A small segmentation model, trained from scratch.
Model: encoder norm rmsnorm, encoder activation gelu, encoder depths [3, 6, 3], encoder widths [64, 128, 256], decoder activation silu.
Rows from block 8 of the encoder of a small segmentation model, named by matrix and row number. Rows with one number belong to one neuron. Each number is 128 + 32 x the weight over its row's rms, rounded and kept within 0 to 255. All counts start at 0. Numbers have three digits each.
After each neuron's rows are labels from the 100 images, of 14976, where the neuron reaches its highest value: "peak on" is the class under the peak; "responds to" is what is common among them. Only what is clearly more common there than usual is listed. The data: rendered dice on a table.
# fc1: MLP up (encoder.blocks.8.mlp.fc1.weight, 512x128), inputs 0-127
# fc2: MLP down (encoder.blocks.8.mlp.fc2.weight, 128x512, transposed), outputs 0-127

fc1.346:124105103148093161151101097141074131130101136111104123145117151118152144121113148151097097074077090128168146127152140048129107116215145140132144131151087127123106118094149129144084113124165111112049091141079144139131140035165099118096144130118099171121129130073110105127054143117125144021089162155129176115104140161162069084142164154152129068113117140083138143179144160111059088106129
fc2.346:084102124175149122124087130109121127189135068151172133127160147060067181136096089066099149128184107140081158116124074112142151159110115172102115140124199153105193134114128128127141086154155172107101130153115088085141094122081168163176135098199134087133168120123139137143131079145174137140157113113107159158082096116150118095165091084136175192131150136143108133090110106087137199071104
peak on: die with four on top
responds to: four on top

fc1.508:136125176105152096137177146065068153142099097119126114118082102132100077109125102178112116155125140097141109124168122136139162103122102128124133143175090136141139187132182165176122142052172190088144138130101178153129110116127129171108119140089114174099177149170124053076176121129101097105181115141138105108081114090045118092145083117159138157126061085107157090107086156113081110104184
fc2.508:126074096137171163114148149150136145169118191095112180149146153108110142119173124179115161129145106130115159164137138135110088100077104116141086122118120149087172058160183095107125094170063059123132103123115136159119116149094124109166091079116152136073045110139150153137132140157146055123087138101140131090124070149187131164081168140079102144188163157098168148151136117092145133212125
peak on: die with five on top
responds to: five on top

fc1.4:045130184140112136147125139172121147110102123136112073128122168142106112143080114129146084122098111118156069089048086097077096089164159100108178107108144149084165132136107080110079154115123094156111184143102117166181143098185194153084144107130135162142126157064077110130157111118100132114159156139111155034122106174132074110084078175097132134158124158120114123113172107134106085127153
fc2.4:156135064201116129126136122120160098117120098130127161081121174056166113111106121137108155094150089148124139165135156168168168179113171175150105163130113121160050159114113159128112111117142120208170123152154116160111144163113156082196120138082127118104073143080126133125149111155154196119140141121021072157124112089153090166171111104118139144089105116111096132132098122056115110151084
peak on: die with six on top
responds to: six on top

fc1.86:106098091134143176171187148137145102125116176127091120139176101148108131140117134110172162119114146140113080145121107125145134179196118111125144140113074073157173146132079118098119185110045096141125154121125095147103213139118145130128097107106124107059114162122071115071073049154136195077136150158146125155131211145088117138120079125127128162106102123124161097127182106076165115156098
fc2.86:142103100135101042092124106127060147084091120111148107120108199124159145119094162107118134083072100120132211112092089174135144067130177108094094123118109119125106167175189098154138144110203153138138108073211190175120119171108104111142144150132098067130156124126122111166144177123104106126116118117086116122104069171150160096140171117132152100163151117137113168101150180162118122143104
peak on: die with six on top
responds to: six on top

fc1.313:121120140103031171123111143133159083149147141116170136137110161069066094108141126131082176139180145127109188155160113173122155101150167125168139101149093067118129094143108178151132139166184188130102085148097149108099183176200159122140134115072145113152118154073150165151175134110133086125099080094123142142129077117122117160142111147190094151180091175077104139150107106132124083123088
fc2.313:130135087095108072121103121149115131166131093181098160139085103181164145184159099108181093192090063129117070175130123097149116097152133109092088094156166168121152119141114146135099163146115111149184162107219078103145101099111131096086137155145071103120149108163189161145117106097117142146162142138149094082155127149153075094177154107114104118138146058172155141097067124146128193116127
peak on: die with one on top
responds to: one on top

fc1.177:100144096031110138157095063150043152194126156140126151144141127086114120142105114172104135144140114150122114156081140113106111116183130045099136107068057088141177084156062144135130119097095117109093117130206110070073169147127125148118115160191131119080109110164130145139079116119112117160106071153137105143119114148124187133122133119073084134115130145127145127131154091125164070139112
fc2.177:166144141187128123097167145096138121121142113111150061130100162142119145115090104134167138088076095084115110143127113148120107099152161136111111113147107099119128182128127153150078157152200219072172111118116142135186107109109147105172164094072082111095119147146184159136163156080084110101148203097178116090120156129101074118179138096142109153159125113166069116135111202115103198108151
peak on: die with five on top
responds to: five on top

fc1.214:126160133105135172085133086109180120164126106034202068070136118118106127142053107103160125131136110174138154134116112169141184098117148143135104099099121141133104107137131167101161147076145131091114143091137124092165150128088131151202085135096112113092109149083078122108166123127065120088110138191116182135161131153155085078036120099117118127091139144120067119123188102147149121150165
fc2.214:092097154184075126140133103113140138129191169109120099120146121091116066155160128136184072114114103148180129099120146125169070111143099075121124160180140150095161120061087138124138086165154115122156090089128122184051123178111133115118091127129079096133152186158165200124127129137125152121164092105090135137130147110142133181194163165097148072169157153161111081099109106088197097144122
peak on: die with six on top
responds to: six on top; total: 6

fc1.125:141091118093131107165149113135105120108121095101135140141192145150082164120148113107141090121051117129151193125172134086127097163159127157107118103115153139101120071078142148092132114154168134093148118150085124141135145169128082088065075121128095084096123171123139218194173112101140134076105103204153071105141078155161126110084078186129077124167097096135111156150112112174100121159176
fc2.125:108173113158150123135137187156146160150130120134107131132061100071177106204081132087121080135165126144112139096097113102180173077097065171154174165135171109143159074106119105105131118135133099178110128147081094138130163148107153116233137102148111138141098184124187135154096119165129125094138164110070109094085132123157081174123099143133155080146109103106098151126080133125173148061128
peak on: die with four on top
responds to: four on top

fc1.452:066159198110135100152110137130099148088082125083124145162107177151136141115129120114097095138169092121059095167141135090146147057106182153170109108122095143185115084118119108133147118105200126160159108152143182161108147109092104127108143083143113107171154187095121120147081147094097101094133189143129109112178122127183161103132102158114094063136108029110103141139080187101107096130122
fc2.452:099146147083116142129112187151191125181187087149124155106075149093165066117146067151134195150097161117131187114095090132105131139157106144120182154115139097107150159180145162100062098113141109151060099135085095081117081129124121143195162129169150131085197104142124098113074079159152135105130122097137120127087096145149106151148151130066111085157137165118198113144147117162122128141090
peak on: die with one on top
responds to: one on top

fc1.272:123112117179088193152075091190180102088125210160089140104129140068107142133105083160105166103183095117106161115079159143147127087134107114172144143157113136089106140131131121072101121138161064116125152146108133123189086129118147083116133114133102097155110136145150134146109142069114097093123144055101127148106187180154082178146141079129136152043175117151139164125102157116096069111143
fc2.272:120092135122114196184109141168106145116087132114090123129073183155165116152135135158163124165150101131102181196158136131109157122140175142087116146173154132184154123089112111135106109092079150094137094137103114110142130114038154164147111056163123060112125138110107121119167187074118147099126112063141130110120126071113183124083145118071126086138116126150189126181145121138188143064086
peak on: die with two on top
responds to: two on top

fc1.374:109119161131122141107126085118191091096130078112109081126075137119090135142179115116173210148141063086118104185160103163188092150183107111139178164105179116125145146106138104090081072078176097069111072110149116134152081181127113132111137178135149135113078139169105155157115118073126166134166177133183102124120120122150118118156112210115138155184134119140121174130140121114172129103155
fc2.374:119160102136089101125122151150128135153138093109170130148167097168166171142090101099109036070137099104075129141091133130115072109157160116138090131179139140132066103134167163113138154119165112143075058105141108111125109056111106175095135108145120115161106215093150099182167099130102059193157122179117120210126155078140142137145135156115092142121142163132146152137124132121121176182163
peak on: die with one on top
responds to: one on top

fc1.25:043126020092123169156158165086125171140114122075121126192138110091098149094120143152141162125172159054111158122163141144115079190151152108149068074155167120165105180133131090120155160122071118181053166130084097132069131158138127136107112096159109149095147121121116132117142151144113104162167139120164139159106182107140106125154077105138091100129121106113124170133110179105149166113113
fc2.25:180059201167157089112140112114116122117160130146107082134162156152153100142132129114106083124163080141121162060144113138178183076094144043111136163176131104106197118120115163115108102127147114072129106148158078133167135146100175101104167186149149123120113081161120151119087130135142093090137101170135081127166102161119166086137140159185126147096112150140133081156144130149089028134161
peak on: die with three on top; die with two on top
responds to: three on top

fc1.148:183145070080141135081177137120071153147117130127102168077189152112128137146126124101095127157148161155051172141110104074084142048127162144161125157109131143095174158134112127103142162137135109109139120159159143050146104150143151145127139091092089157109117151139183120112109119119105102134194147176152105116079111114102066136085078141115157106114148201128160091179162071180108103119187
fc2.148:119148121119137128123121132173147066170123113136152109158111091183092103124144159089163124072064143082083191092154136153197109140097110147144037152137116091122129123171136170150124148136054136135135150121090159202078078160095159090107092105140155113122091134141118086137135186188132143125129113210158140138114150149140135162136072111153072143139069111130114132080060143136171124126145
peak on: die with five on top
responds to: five on top

fc1.503:095122136106163096107156073106113163121127159065151123146181142144081152134135054136142124135134063124151111160130122096146107084178095121067076158135102181066105109084124117087102104123130138122100098135160152150142186111122104144073125088148156105165091216180115083168129129130121113157158209100163095176085110176138098098098127186099130157145121115110074117172092168105130110125162
fc2.503:111174124104116115151157152146152103147106070132159152171064095134111135080162127148132112116130126059146053147154061125108110110158212148213103085123114135169139136142125118146100120160137146143071146133071129105182138108095084135142148141127126161149148102146134183130102145084045136154096105146139137147185137114084118118172166190096122139134118034137116169088101086160109173147112
peak on: die with one on top
responds to: one on top

fc1.111:118098129115078152148137090178149108126124137122116171122148157094139170117141109191148112048114086139150167114180127107143082115150125124111107175101088084130119061081151147062099110132152172181101100149089148150127216127175075061109138132114109105101118130128134159143169154141143115095067141216170140082092084159160143073098101145160120114126106105114138152152087079175129105163144
fc2.111:138119104217135102087098166135115176132187103138213099130080123106133081172133125121104110120137146105091082156126100085140104168123144166169181041189134106104112153133148107160156101159144156107116119150110152091151087147083177124145160132171150102150163129098120105196067057098136120070141177117106126151085165140165110169154073094096162146096155127111141133125128112085168136117125
peak on: die with four on top
responds to: four on top

fc1.196:088128107108110077125162087094190094161057082116157141099105136112162134098143141052137036151100080138171166101132087128190155105139156135078094170097155145107054117138131128142106175167129154130088196159138167118125135135041168122127106094139146133068148178074105099085134129123130086118163127116158118149129126164145123074139145172121140092105096085116161172167121125124128116141126
fc2.196:140141170125084119114167120134080132139147144170111124142153125115142119117141128148145198122120135031101076066150130160102124121148149110150139037180160169115144143123050118084138052139139151115168113129139136109119151123179078198126114104113149135167144058186134137156089118115094115153163175145178106128118173085126130145125088147127158122071179144150075110073185128130100103083115
peak on: die with five on top
responds to: five on top

fc1.46:080077151134079130203120076153108070083100178116119132142105180119104157137129126119119100145129091061099121142114172085123147129151157100119171156089129158128117123090114166145148108111103112105118128122141147099104138117138132135079150116130086091161158109091115163136118163065161110053129087115054152138081129178088125092150108088147163077071213135114127148119068085113097090051117
fc2.46:099104150121144180149112134153136111102108083147107085115114089115165135172075115089106184108132125130112114106128091105139134166093170137131194200155162128129154132176094117081069134098137122129129096140108133139170070115042136143198077118111097158138135161082119116167163164147237112127143131080145154098102094072145168094133141115081151157178092160144120195147129141093152138110091
peak on: die with four on top; die with two on top
responds to: four on top

fc1.462:112158096106167175094165137166129129165079116124141158064159099191199124096141100066152150169158152097098144099170122137159157126115138095122112133107146102168117170164107160109115154142117160142149118119082115084150105149145113087115114119123111149043072104115165147131144130131124093119195103224091118098119111191053139092107098136195142128079133172124156093150133136125072081123163
fc2.462:169131135128091086114084172117131096090172105076126086128158156097110118075136177134101161079106172173110147100089123105146121115172179162110102151117160119122136106097152123141158037126119158137159157137207160162105122119131148141150110111134122098163180177169143099097146146121126075179051122104193156088097159063177110130135074162169124148136101112112156103104113106095171179160088
peak on: die with five on top
responds to: five on top

fc1.388:082081194149135091137142183141107172137155191173118091139150142115148163119147102183146105152134099141118090137107069130054125021139127131090108116174095191103114114135153124166122131081135110050145101125147148133196149125112140158146133109117156133123164084143144162142137121125123125141122179085114110075147091158146084131154135188191134142158120111088070135069177128136074088102141
fc2.388:164171073123114088113152079109171079126109097118154176085105171096115096121105147152191156074199161135133117162102152126143103168107134151174084155100141101139108133067113175090077085140173172201166141136162086154099148134122108122095080144149090115129124108138090137143128122097134129118142133160152070178145104121080078154115139192088125135161118144180182095139154122115118128179048
peak on: die with six on top
responds to: six on top

fc1.505:073160127093154163152130196122083131137146138123086088098076153132198087138159127116187128155131146128171096089211178160110160125173117121123125131129134162080125119099123149143120149106094099096140110130066086147118125173145098155102088151178166165196146127161142139117146106110160123104117160150159161108194125212179089107146116082135097108092138099107135116091097160070111196142175
fc2.505:147137147122095078119089116087086061130078134167149153152125105163063177123148183214151155144109124114110145091122077154149144150141090120137186156166077121141133165129093140151100125143152101124133167128149149159161136162142141094179132129150098164138071123090108097155099116064087171127148118134173127137149129086167189164044131142129147086153101158075151066144148084120057099101145
peak on: die with three on top; die with two on top
responds to: three on top

fc1.435:070119114102110052167143090129125126141051125127133123129112129149143179168183168126150096097197146087145090120121159150123128071156137122109142129128132132123097129199090138132157114153131112094108141115158060187093125180150131164152063132112090101099132099135099074086136134117111103083125134161117091092155180058102091062155083121124124098105124068191148184179102164110125139163133
fc2.435:115121155111171142120148090093144149152124127087121122204175151140122075132124118147077152197086132147099088139144105142108114137136115049143109117145159124145142101152121114107165086212091152093116140196126110137097124146119044116138156091152091132162135185170136148093119183157119147134115140147054177174109115108129201086095150077150143137150114190140127080099158045132116124096108
peak on: die with one on top
responds to: one on top

fc1.367:098138144091136123112085031075137122139131150090139084117109133114122071122096114101142158106107129179139107130114139132143126120124199134102133126149068137103141173175055109163108187111161105107116127043072166106132141120136177164167104138146109110093122169128091105097172145141066131138137173105120122125164149108185124190133133158053083133100184150124118076156108061111154116121185
fc2.367:121140207174121112100067131145194143115151113175167077111162169085117157087097132149144095156122115118182131147130175139142097127164112162142146150077187114173076096046120134142136151119139134135159073072146084174123142068149083123133110123128137149081085130123137173105106072144092173103126055158106112163118100097134173172180122091111140148142156108139115157105172074155118079136103
peak on: die with six on top
responds to: six on top

fc1.140:163140140168136125106152145076125057130149195124122126135136132085115137142146171147077132117103114057103047090124126161096138167140188092122150111088115111115127161077162154103182106109113062079106145173125124144086144092129087130102129091101093103140137207095126099040101083139127067156146164120153121122118139157103083141084103121118061112118084098106133098099169183137083121112108
fc2.140:171134110089167156124125080116084165155133124097144157123095130096084115112096088123065121111198102191108183098123181134072156092097086207131150156146138163135142122147132154192055137120067124118096134094136104127151120164107130169140146115131107165143110049110104163087088123133158088100145078135151081116075120163111165185146083130134192134133156119149146106151106125122167137162196
peak on: die with three on top
responds to: three on top

fc1.98:134199169085090103126078137133089173134080113119070130143165139142097098124142130157106136094079137083123130142164149138118192120102098084115097115149139143113151095127147140054090100139116189088162122074116115153140127071112072099102184163149159122144096129136203167143075104119115115081134134207095091093180155173129063148141107117130095192130115115092128153121145097115165116089181
fc2.98:087093124184104135119106180096122109087136130091151138130081164101106157129121018135104118117157087122125138166162144100160083101114076147152141095099079138168116168135082169105124182160147132097088149131085128121120151206169152175172108125128121061127068156129143137134089149113137110131119189121167185145111193103134138161117165101134116125071125164083150143090200116143111176167108
peak on: die with one on top
responds to: one on top

fc1.395:110082140126126151064134134164154145138105169121116114123154115126166105074171177077166122129177157134200137130159197130121136073121139110071091172146109058131096192131139137084119131087069108130131156117076222108118149124125094149134119145163107082121069115137133175155136115180092112088134136168082154117163160127115086177167090154107170098067153153134106107140131124119137081141181
fc2.395:156170131150075131162190093105065126083165129089155075122116100153130081126110116164156123093078122174089079085153123109087101111117127166168130137119132161167121091140083122206140092112176144102194123110164067121098082114120171146103155109096163117097167141190085126127121126149134174178132129149136160159138133138190158167098159106180108117143112037117168146139094073140130148105142
peak on: die with six on top
responds to: six on top

fc1.213:182105163168161146113139087107109087166109146085100074089154104118095065103117147119127102061105118092128142151145063181121105089132148078095093112123128183133168113125087141130124197120108177122148125108102104111113116099177165146122140081168128110122067134061129155123154054093084139086218143134113111139097139126102129176154164075102141095119131086132091166156138085103103142191113
fc2.213:122159102174147180163131116126153135107119118097125158151118052171137138109108049110134124152112120154123138072120128149062175147141173153107141177163072096147021125093115127115143135123085110077167106121169068131139165094090099075093090136118149158121097142136110122096119179172186124135181182191113164116104095134143127125169085183101165138137183112141085134138139080105162143136125
peak on: die with six on top
responds to: six on top

fc1.249:099179196064097130185104065179102152181102135154162124104167080160101121086152145180116177118114057118137123113164182120131113096092106134115153118136134131123109136181163134155121173179134168119127143080106131145058120121083096160133092110139121124106126145081173153105126101155077061133131107114099201127071088101114147073108115152094082112130090109112152119117180178123121157116079
fc2.249:125093133077133136122167166139132188059116151127085113185144168135131076152093066143141127137127123159086091143112113172169046178104106117089140106100141134137143080116146141145154131054149133172150094178144159152174113118154156076129090147090083142186071156129107112123143157100160143160114150143137088091112087135177093179126129099106184139122105153094101097165083112169080111149202
peak on: die with one on top
responds to: one on top

fc1.472:085124086156145136149144086163101094145115139154144112061174161088107086088072124139064126104099103193168098196115196116106149071099143167147084141145103120113167184119181139159103110128143104105113128148128145113112117136164142161140159155109131107129163162093163125177135170144116149088126139124091196175169134126144133126156130123174047136050140140137118107139174089191132115203131
fc2.472:152118140105071151117139132092137165204113128128103099158110124162134213145191120142172166108148159128083163131137089136128142177212082121142114078117130148167097077135092141105128166096111166134182091097077132134157209131140141187086084142098098120092034169148131133091174140068113167169117119144139104115140095127128167134154096126148091091152143138120129091121132136097105092084148
peak on: die with three on top
responds to: three on top

fc1.56:155067147101157160074139124162149121169115092088141147146179110073110141152119097140123152162116152083059146105138092145134121129162140101168108070112123111194142161161143095118140154125052113133162111074103120107095071068132137137168168127098174135118183136166118086137161136127166138183144190156146091139110156082103098132115053108180157130176142138069179128144180148104140077093145
fc2.56:147118153187096085121163123104130106113149162093097085097118189146151164099157176116160132111118096111089085130053127061067176093151142133105131122144103075141137090156143156127121161086121115076113162097124173107097189180120159117116200102137108144171066146136188140073133159093082145088095169136152077154140116158143118137164112163103117186114130188147117075149099100132158157158145
peak on: die with five on top
responds to: five on top; total: 5

fc1.286:124171157107155117118110162121155100117153046092154064124150166135099103101115109097121159157094125202135127138093169128080132154126128147128079110152119110148153207133140138108151120111100157139127123148147163158150135084076112135126140101098132151157127118148113091075180117135184123162138073099113138138104170146127153122084144099113052067196078185096086150192132167214149169082155
fc2.286:153093123155113154179127089126074114162108196172095104119095147113187061087094180139211154117099104155104165108141120121122156134086102142125171151097138124141142115095181157166095182110096196095044126133141108116143092139134150078101124086135165123145151127115094139199109143081130118172097151101120089079152108110146142156176077114125151175114156114122115124120113148118039143126171
peak on: die with three on top
responds to: three on top

fc1.445:108107133142113150128152130094148143123131143127161118074082153119042150124101162114148087081098100075188093156103145161126124120117092109086137105178117118124197170100108147166152143130159186132165134153107139122144123132117133172050103094089097113157119132171105068069170144130151083152094139084132120160042095109139092081196095120106119090173087068090165176129083102138105132116142
fc2.445:135127131137250131131164083104109175171151133117098158142121175121107140116138053159101110093106097127123090124125125055137116164130052171140139119113160134128118137181141129202120097173067064088134127158140122122115165112164154108119109163126148089131098150176093145066107166100150142104110122126180159087131165141136145148117084136088173154127114152134151083060151132067124105188116
peak on: die with five on top
responds to: five on top

fc1.368:104201142091088184172128104144133110102167139052084126141165133197130089183112148103115169108167075070127113169103120068098060130147126162100123135193095162181143129141095113097143119192167092096116106087118152088109077115123089139079142144084139143120112178144143142076134143121103150134147148100146093072135115086130099189134131129126134141148162137117090133144215104165114150128114
fc2.368:116143172083160136140180063105107117144120132164138131201093123049162081146111152153189124146119110125068119089125128106135147134166129141062138121109160147158115081099082135149137116118105158108118071136128106073189124167062108163100089143138181113186098186078114115161082111158121115151161089135070110122106147145118142110199101156078121130131122116114146129192119155200094159147150
peak on: die with one on top
responds to: one on top; dice: three

fc1.52:121131160136113155125161099155181091162085168110101110109152149148135045088105086171159121076114113149144110131135181146082158095123141062138110119179069143117095170108106156111127177128086152081162077072158107146095176144178142159171106113110128136123104106111123172108159053091083162101159188130056133134096158152094098160160110141099115207130131128147112129124123062111110147139094
fc2.52:095092129213182095129102131134108126119127146107127097098114120103124163137109046166113147127091144168172132130131097165128138146145172144054122186097133156137132094100120073144147101081123118139194141071150134167106106123108123157046127177117190071113105147096068131148070102164100123124147166163177120149125135155130157073113151173135141081167098133188118150180153073133142162093117
peak on: die with six on top
responds to: six on top

fc1.248:184082092158125206126198143077172127083135173119108166157130123096144122151143148138139202142078100130117144099119169089102147146172148084132145176150144137122082096117156184124113141174136095166192076191156150143177122099123136147141107137143151149133111144129136151080146105107145134189147121164112052125177187102116133137150135064120115120167183148065108168147092117080119135111087
fc2.248:131080165091096128122130120136126116108092166126204061109115094158127098099089113108180131154131070199138156127108191173100158139156194173098175074152132149159093138121137117177065112180140144154105129059086095125068175139105106138131171104140108126178152162092147138101153158133137162061157098132103141170154070082155155119101111117142088092118137084127154135183131109127159118109104
peak on: die with four on top; die with two on top
responds to: four on top

fc1.120:084116137152102115131085131155109159139087091102100120118134154179100085164177087164117127044167109110140133136118095085147141124175132166091187125096099116115081098101133190099166101135079126095128110136128121087154180109121093070048135114099118064177135221145117148143151112093176088163114149117146108135140110206153076121164099143084122187108114145135121100125123172110121099173137
fc2.120:151145152099127121101125116138152096094134114112077173149153114204085121098116111119100216170056103075152154154152118067161144135113136115120107103080079155101146105157165097137117086131129097152117158124051189124183130104108113146115132143133098165096179136117108150097084148099135150106128115176173188199155142114109136109148167176106095086073169141141151127085102089214145139131133
peak on: die with one on top
responds to: one on top

fc1.85:052155151142109138111135075095077087121120162143148065086128105178097152157134101137125147142123148077136109110107158176138141143118152118108093131113160129129085114105129250114075143118150151144104121147113089126126154130147140053078147117091082142122105175141188139140136082122137146118154178089150153159080209161131087104138095159129113073162129099075196097118076124167087133122111
fc2.85:162157093135127101180093176122137113104182157144134152198103041150102102082124132158106123143153119065077181159126110151130165094127137097145102054132080114096109164178160176117130087089141116098119121120154134193126142137092108106116140107112160159145075103093158170104134132103189142112187084113138075109134180146117144116124070161141123085098171086071094150121133138134150162183174
peak on: die with two on top; die with one on top
responds to: two on top